Weights of a small image classifier.
Data: 195000 training examples, 8.1 epochs.
Rows from block 8, named by matrix and row number. Rows with one number belong to one neuron. Each number is 200 + 40 x the weight over its row's rms, rounded and kept within 0 to 999. All counts start at 0. After the name is the row's rms in percent of the matrix's.
# fc1: MLP up (model.blocks.8.mlp.fc1.weight, 640x160), inputs 80-119
# fc2: MLP down (model.blocks.8.mlp.fc2.weight, 160x640, transposed), outputs 80-119
fc1.239,122,227,141,169,266,231,314,178,162,213,202,169,152,245,181,149,223,196,201,197,233,175,143,114,290,155,205,212,245,219,267,145,163,180,198,168,177,142,134,259,202
fc2.239,113,148,286,243,206,217,215,249,260,253,199,210,232,222,264,172,152,140,213,218,199,232,184,184,229,140,166,254,151,211,248,198,197,206,152,212,147,162,218,145,239
fc1.240,140,185,209,254,213,235,218,159,162,166,252,187,251,223,147,247,292,205,189,231,221,120,281,239,160,270,245,169,182,157,191,190,201,195,186,145,143,206,240,276,240
fc2.240,132,249,232,184,180,178,218,199,191,211,134,121,201,114,224,237,229,164,169,170,173,196,102,216,209,239,101,262,204,186,220,254,246,200,173,189,172,262,151,205,210
fc1.241,110,194,262,179,249,220,200,166,287,144,181,192,220,210,208,207,196,137,186,201,175,214,183,166,193,179,207,256,183,209,231,205,200,172,229,165,146,166,180,308,153
fc2.241,114,233,235,231,182,220,183,295,163,181,204,172,189,211,209,188,252,195,202,145,203,218,156,187,165,262,230,123,194,198,213,218,234,164,237,211,138,222,216,142,237
fc1.242,040,196,194,170,195,173,147,250,148,248,156,198,112,190,133,216,193,178,181,271,256,185,196,195,163,261,146,227,160,218,248,276,208,252,206,186,202,283,209,207,188
fc2.242,050,263,154,185,206,129,205,255,181,201,205,209,238,221,215,260,228,255,221,223,233,216,216,208,202,214,208,211,184,172,218,163,200,147,254,224,164,118,198,215,204
fc1.243,132,104,245,124,214,205,183,191,205,181,218,208,193,134,191,218,261,159,198,187,245,236,231,217,235,142,132,199,176,180,158,280,122,177,229,201,209,245,205,178,191
fc2.243,113,267,144,204,179,202,153,193,217,223,182,133,206,236,198,189,165,211,179,197,135,176,210,230,171,194,243,158,193,241,246,204,263,147,119,148,137,222,208,279,188
fc1.244,092,184,258,188,219,238,184,230,257,135,177,223,150,264,169,233,206,217,211,206,165,237,205,208,215,172,184,268,165,173,253,172,144,155,207,162,161,203,243,253,260
fc2.244,087,238,218,220,210,155,162,152,193,175,231,209,230,132,155,163,141,160,251,213,227,208,210,139,173,279,210,163,143,253,193,201,201,111,172,255,210,209,100,135,192
fc1.245,152,252,181,274,172,204,281,203,231,125,229,219,240,183,214,185,200,161,160,174,191,258,248,170,239,144,135,160,221,197,192,298,205,207,266,204,213,193,181,246,225
fc2.245,155,256,151,202,258,228,239,170,180,182,185,160,221,249,199,247,188,210,212,235,232,132,206,206,210,144,225,293,211,151,177,240,250,228,179,227,170,118,133,129,130
fc1.246,044,203,229,209,203,148,242,114,198,238,221,274,117,221,182,125,172,205,182,190,206,108,147,198,226,236,188,235,209,189,258,234,232,273,153,203,251,234,261,252,264
fc2.246,043,238,217,221,198,217,223,112,161,195,198,127,219,160,158,254,168,207,108,123,202,173,267,224,156,280,198,193,241,250,229,215,176,195,231,204,203,190,191,234,181
fc1.247,057,216,236,242,195,197,240,160,179,226,205,193,203,175,192,213,257,279,185,192,207,147,249,140,204,290,183,157,199,201,177,200,142,190,195,192,249,156,188,174,239
fc2.247,056,247,213,270,197,228,215,240,297,253,194,214,184,147,211,217,124,182,228,174,222,235,245,131,128,167,185,201,229,227,212,212,185,203,166,200,216,224,185,196,139
fc1.248,059,145,193,235,206,158,257,211,182,213,154,141,177,237,127,252,131,147,165,148,186,216,174,222,124,208,177,235,111,212,206,218,269,201,284,200,181,240,263,151,220
fc2.248,078,178,210,233,200,186,185,184,266,199,189,200,176,267,171,181,278,215,199,214,258,143,185,234,273,190,221,203,142,185,186,179,280,183,185,222,149,140,207,174,260
fc1.249,034,214,183,227,236,247,138,286,269,219,168,163,90,218,229,125,139,131,223,185,175,263,184,108,221,133,173,237,152,284,230,229,185,211,191,244,211,203,239,177,246
fc2.249,041,179,225,171,140,132,189,158,136,179,203,197,233,141,166,257,229,236,137,172,245,148,222,192,239,274,163,162,171,78,183,176,174,173,218,102,190,261,165,219,190
fc1.250,059,227,251,137,167,263,144,285,223,151,213,190,211,204,234,230,177,254,140,200,145,173,209,241,287,237,245,116,195,122,164,299,204,222,215,195,245,209,186,216,217
fc2.250,049,166,175,199,210,177,237,210,205,171,124,182,184,190,246,231,242,238,122,190,169,154,140,192,247,270,163,238,170,189,162,197,132,168,189,140,195,149,209,165,236
fc1.251,159,230,189,262,208,154,248,150,211,247,103,214,161,209,121,153,185,263,230,166,169,174,192,137,135,133,214,170,221,230,187,197,245,252,201,113,189,185,266,252,261
fc2.251,157,293,189,157,196,240,127,211,155,254,259,174,216,207,103,263,186,191,152,197,225,257,178,147,225,210,177,222,179,200,240,211,174,199,175,203,137,182,197,183,153
fc1.252,128,129,234,160,208,224,239,157,130,268,239,120,243,286,196,183,262,200,169,136,146,193,235,204,272,202,238,212,158,129,185,233,187,253,193,215,184,208,144,207,223
fc2.252,110,220,150,233,188,136,164,219,159,175,96,224,194,166,167,172,217,206,204,201,216,209,241,232,205,226,215,229,225,201,91,173,212,147,168,216,149,185,198,274,289
fc1.253,090,168,197,254,168,245,273,185,258,203,195,139,159,183,183,139,194,201,114,190,260,212,192,198,149,199,243,196,162,172,232,211,240,169,192,168,202,306,253,187,239
fc2.253,111,256,215,169,204,147,125,204,175,112,207,202,261,192,155,213,229,189,255,222,196,200,168,169,254,248,203,246,192,235,228,210,158,186,190,267,176,206,149,205,139
fc1.254,142,231,188,196,130,217,272,196,254,243,206,162,157,160,207,167,264,197,275,164,303,149,148,301,186,194,262,267,161,197,180,146,226,190,224,161,170,209,199,185,168
fc2.254,127,239,116,206,254,144,248,166,177,199,188,196,172,207,194,193,202,221,179,260,177,191,265,240,193,175,254,126,190,179,238,222,226,174,264,203,205,186,212,258,196
fc1.255,124,181,181,163,154,265,221,210,155,210,192,235,179,182,222,198,181,253,177,208,233,215,241,259,281,205,184,204,220,166,121,175,232,249,244,172,171,182,179,218,167
fc2.255,109,259,150,148,266,148,187,132,224,106,226,199,241,142,193,207,187,218,186,192,135,250,224,194,150,183,204,203,182,221,195,248,225,160,225,259,200,203,235,152,192
fc1.256,108,204,203,205,193,121,211,116,208,167,227,161,298,258,192,195,239,239,255,262,194,209,252,132,179,179,141,191,175,189,185,132,147,199,235,245,175,191,196,259,211
fc2.256,085,213,195,128,266,274,142,165,145,171,200,169,164,216,195,209,133,227,199,251,259,195,168,309,268,149,217,194,202,130,115,269,179,232,116,213,205,128,198,213,147
fc1.257,062,159,207,212,270,229,129,194,173,153,209,193,244,201,206,202,223,199,259,219,227,175,168,180,173,182,153,164,212,191,205,150,258,152,155,135,125,240,277,289,146
fc2.257,071,187,172,125,224,174,185,227,184,242,206,124,95,196,212,173,165,151,190,198,243,273,235,161,216,221,199,226,147,201,132,238,129,184,220,235,209,202,228,191,177
fc1.258,087,176,169,218,188,158,270,177,254,237,231,158,182,171,186,224,280,262,242,195,117,159,200,187,249,191,221,208,192,235,206,191,188,220,173,201,179,221,158,185,215
fc2.258,085,237,201,208,270,216,208,228,172,105,165,248,184,227,129,216,179,153,141,167,196,248,220,174,216,176,174,162,106,223,122,131,239,168,165,233,177,198,160,182,147
fc1.259,043,253,167,207,227,226,268,256,265,233,122,244,177,227,268,261,206,170,167,184,186,210,226,130,152,126,256,202,182,166,202,236,147,165,155,214,220,202,163,181,223
fc2.259,044,165,207,195,228,215,240,173,199,155,212,208,211,132,130,200,202,235,161,228,245,192,185,212,219,276,178,228,253,235,201,128,149,200,215,222,207,234,133,225,133
fc1.260,065,139,306,195,221,192,166,229,212,181,212,166,199,216,196,195,215,223,174,134,226,217,203,254,221,161,273,237,274,197,163,168,162,234,191,221,179,192,240,174,168
fc2.260,055,192,235,179,169,185,198,142,262,161,176,156,178,206,209,151,205,246,203,257,229,155,167,217,202,208,206,206,179,189,184,167,208,199,133,224,162,182,219,200,238
fc1.261,129,137,170,166,205,289,225,243,278,169,149,217,200,199,286,205,183,194,134,182,153,233,246,198,277,194,188,152,123,170,168,271,237,169,217,206,242,184,123,152,175
fc2.261,097,261,226,241,159,160,204,230,193,245,124,176,204,185,281,253,81,170,159,196,187,160,136,211,208,234,287,213,281,224,169,181,104,201,275,148,213,213,185,215,182
fc1.262,066,176,203,243,195,200,142,228,182,189,140,259,112,119,263,291,185,221,254,199,212,280,210,185,256,190,264,221,154,215,157,279,246,166,200,249,213,245,204,186,149
fc2.262,064,154,162,237,170,202,229,199,284,224,200,151,248,291,201,178,201,234,231,129,147,186,234,154,201,271,170,211,291,162,230,196,157,228,271,106,195,175,201,192,222
fc1.263,115,189,201,292,192,319,195,238,228,126,201,181,185,182,233,197,248,207,236,135,169,222,231,154,279,217,247,246,188,206,174,287,239,166,194,195,193,161,156,193,201
fc2.263,094,185,162,218,224,165,198,302,267,209,209,296,180,209,145,170,240,241,225,221,185,221,157,168,175,194,126,241,206,217,204,145,231,221,184,199,139,240,235,243,192
fc1.264,126,210,207,264,215,219,219,155,196,228,191,154,173,219,194,151,189,173,160,187,141,129,243,196,156,248,186,159,228,179,181,207,250,201,207,155,179,184,270,270,222
fc2.264,115,161,225,223,155,236,165,264,126,174,261,243,194,215,139,209,201,139,187,159,233,159,144,156,191,203,121,191,196,225,151,197,245,235,181,201,260,177,151,173,148
fc1.265,055,180,182,201,206,227,173,213,248,138,161,190,220,207,204,218,197,144,159,148,168,165,191,224,174,190,204,244,259,218,260,170,216,194,176,175,183,147,256,243,213
fc2.265,052,267,219,181,252,171,195,214,159,148,241,289,189,234,179,329,164,220,169,204,178,221,251,180,207,260,147,252,201,185,165,161,92,179,163,141,144,184,168,297,204
fc1.266,086,243,149,213,225,229,168,235,174,241,200,164,192,219,265,213,190,263,196,238,153,142,235,163,169,222,235,189,210,151,151,254,198,182,171,184,265,233,166,216,238
fc2.266,090,194,140,223,191,242,148,205,249,190,163,254,209,159,265,205,177,186,188,203,240,135,189,143,183,126,231,162,242,156,194,125,186,205,131,191,174,138,213,185,163
fc1.267,121,129,172,148,175,185,162,206,249,231,177,183,140,208,173,193,145,228,210,244,251,216,195,174,230,166,224,280,225,155,216,126,225,222,242,271,136,198,178,249,155
fc2.267,110,277,255,197,202,156,249,213,234,243,190,194,166,192,177,185,157,137,220,243,199,196,144,213,220,279,138,270,205,213,268,140,145,202,213,189,176,245,283,168,225
fc1.268,081,201,178,238,152,153,213,221,233,222,243,231,128,213,171,290,209,191,196,113,226,231,226,143,202,235,187,118,212,159,240,181,189,272,177,171,173,252,215,123,219
fc2.268,084,211,130,221,205,153,202,204,158,269,169,176,176,186,156,260,176,195,224,216,199,262,108,257,202,170,168,316,246,187,174,183,279,222,219,239,193,199,210,228,106
fc1.269,009,256,199,251,87,258,208,135,178,237,213,155,126,211,183,193,153,234,154,218,145,290,181,179,139,203,217,248,239,253,226,187,242,137,133,213,209,178,207,187,180
fc2.269,013,234,189,205,194,204,217,134,216,222,192,179,192,146,136,225,157,225,208,254,177,294,181,186,194,288,213,217,233,280,154,164,189,193,178,204,223,209,120,192,198
fc1.270,118,187,182,185,240,178,183,149,209,243,283,192,183,153,211,282,203,210,183,152,200,177,267,234,145,186,122,211,217,162,180,233,214,198,88,229,249,172,236,228,157
fc2.270,095,182,201,194,176,208,167,136,241,217,178,236,182,146,222,184,207,197,139,212,197,150,293,151,243,244,173,194,187,155,191,226,258,177,208,218,137,167,122,147,217
fc1.271,095,230,172,177,250,248,205,244,163,155,243,105,203,206,252,247,205,198,122,148,256,198,194,133,225,190,138,187,224,238,240,195,185,240,183,108,273,219,223,182,183
fc2.271,088,181,212,170,214,211,162,220,170,238,208,199,182,292,86,151,162,171,191,261,137,190,163,172,180,267,218,191,193,203,195,209,230,166,240,316,214,204,231,237,204
fc1.272,104,180,216,215,179,244,321,147,187,238,199,158,205,164,205,246,240,263,235,249,207,193,244,251,186,123,195,196,223,224,170,246,117,152,239,228,200,216,162,163,207
fc2.272,093,262,209,172,236,244,114,214,226,198,242,227,168,208,177,136,223,205,200,176,198,221,192,247,205,164,160,142,206,140,199,219,179,259,176,192,149,162,160,223,221
fc1.273,041,140,265,142,174,208,224,192,221,226,225,203,242,225,169,226,117,236,169,193,164,174,138,197,191,200,165,167,264,254,150,218,184,260,192,216,214,208,248,152,188
fc2.273,042,241,117,258,198,159,225,194,145,142,156,174,152,177,268,207,255,174,182,174,234,226,247,221,190,212,331,227,182,222,124,128,181,207,194,111,176,176,156,260,175
fc1.274,104,176,164,220,168,249,241,171,219,237,216,241,208,207,213,133,200,216,253,214,170,164,122,173,124,277,238,227,207,103,194,143,233,187,219,220,238,151,237,179,165
fc2.274,090,178,236,228,236,188,181,217,149,204,186,170,179,112,229,275,210,186,200,214,252,226,270,162,278,194,265,155,218,263,243,195,97,199,212,287,218,172,225,176,197
fc1.275,129,214,190,231,216,208,202,186,106,263,199,104,163,182,230,243,235,236,141,218,293,245,141,239,109,209,201,166,165,218,212,218,173,195,191,163,202,192,277,245,230
fc2.275,128,167,196,193,191,283,265,243,212,217,217,256,192,200,250,108,163,223,183,188,114,178,199,184,205,146,249,248,190,178,128,223,283,183,154,170,195,221,205,146,158
fc1.276,128,217,176,212,144,204,155,177,222,137,185,291,234,200,210,241,214,263,49,285,245,165,142,217,185,193,171,198,230,211,192,208,180,140,227,245,247,195,183,234,136
fc2.276,126,184,245,160,170,232,273,157,163,196,195,236,215,230,187,208,201,216,217,194,182,177,157,239,209,107,172,224,159,185,234,210,208,201,199,198,192,172,151,247,295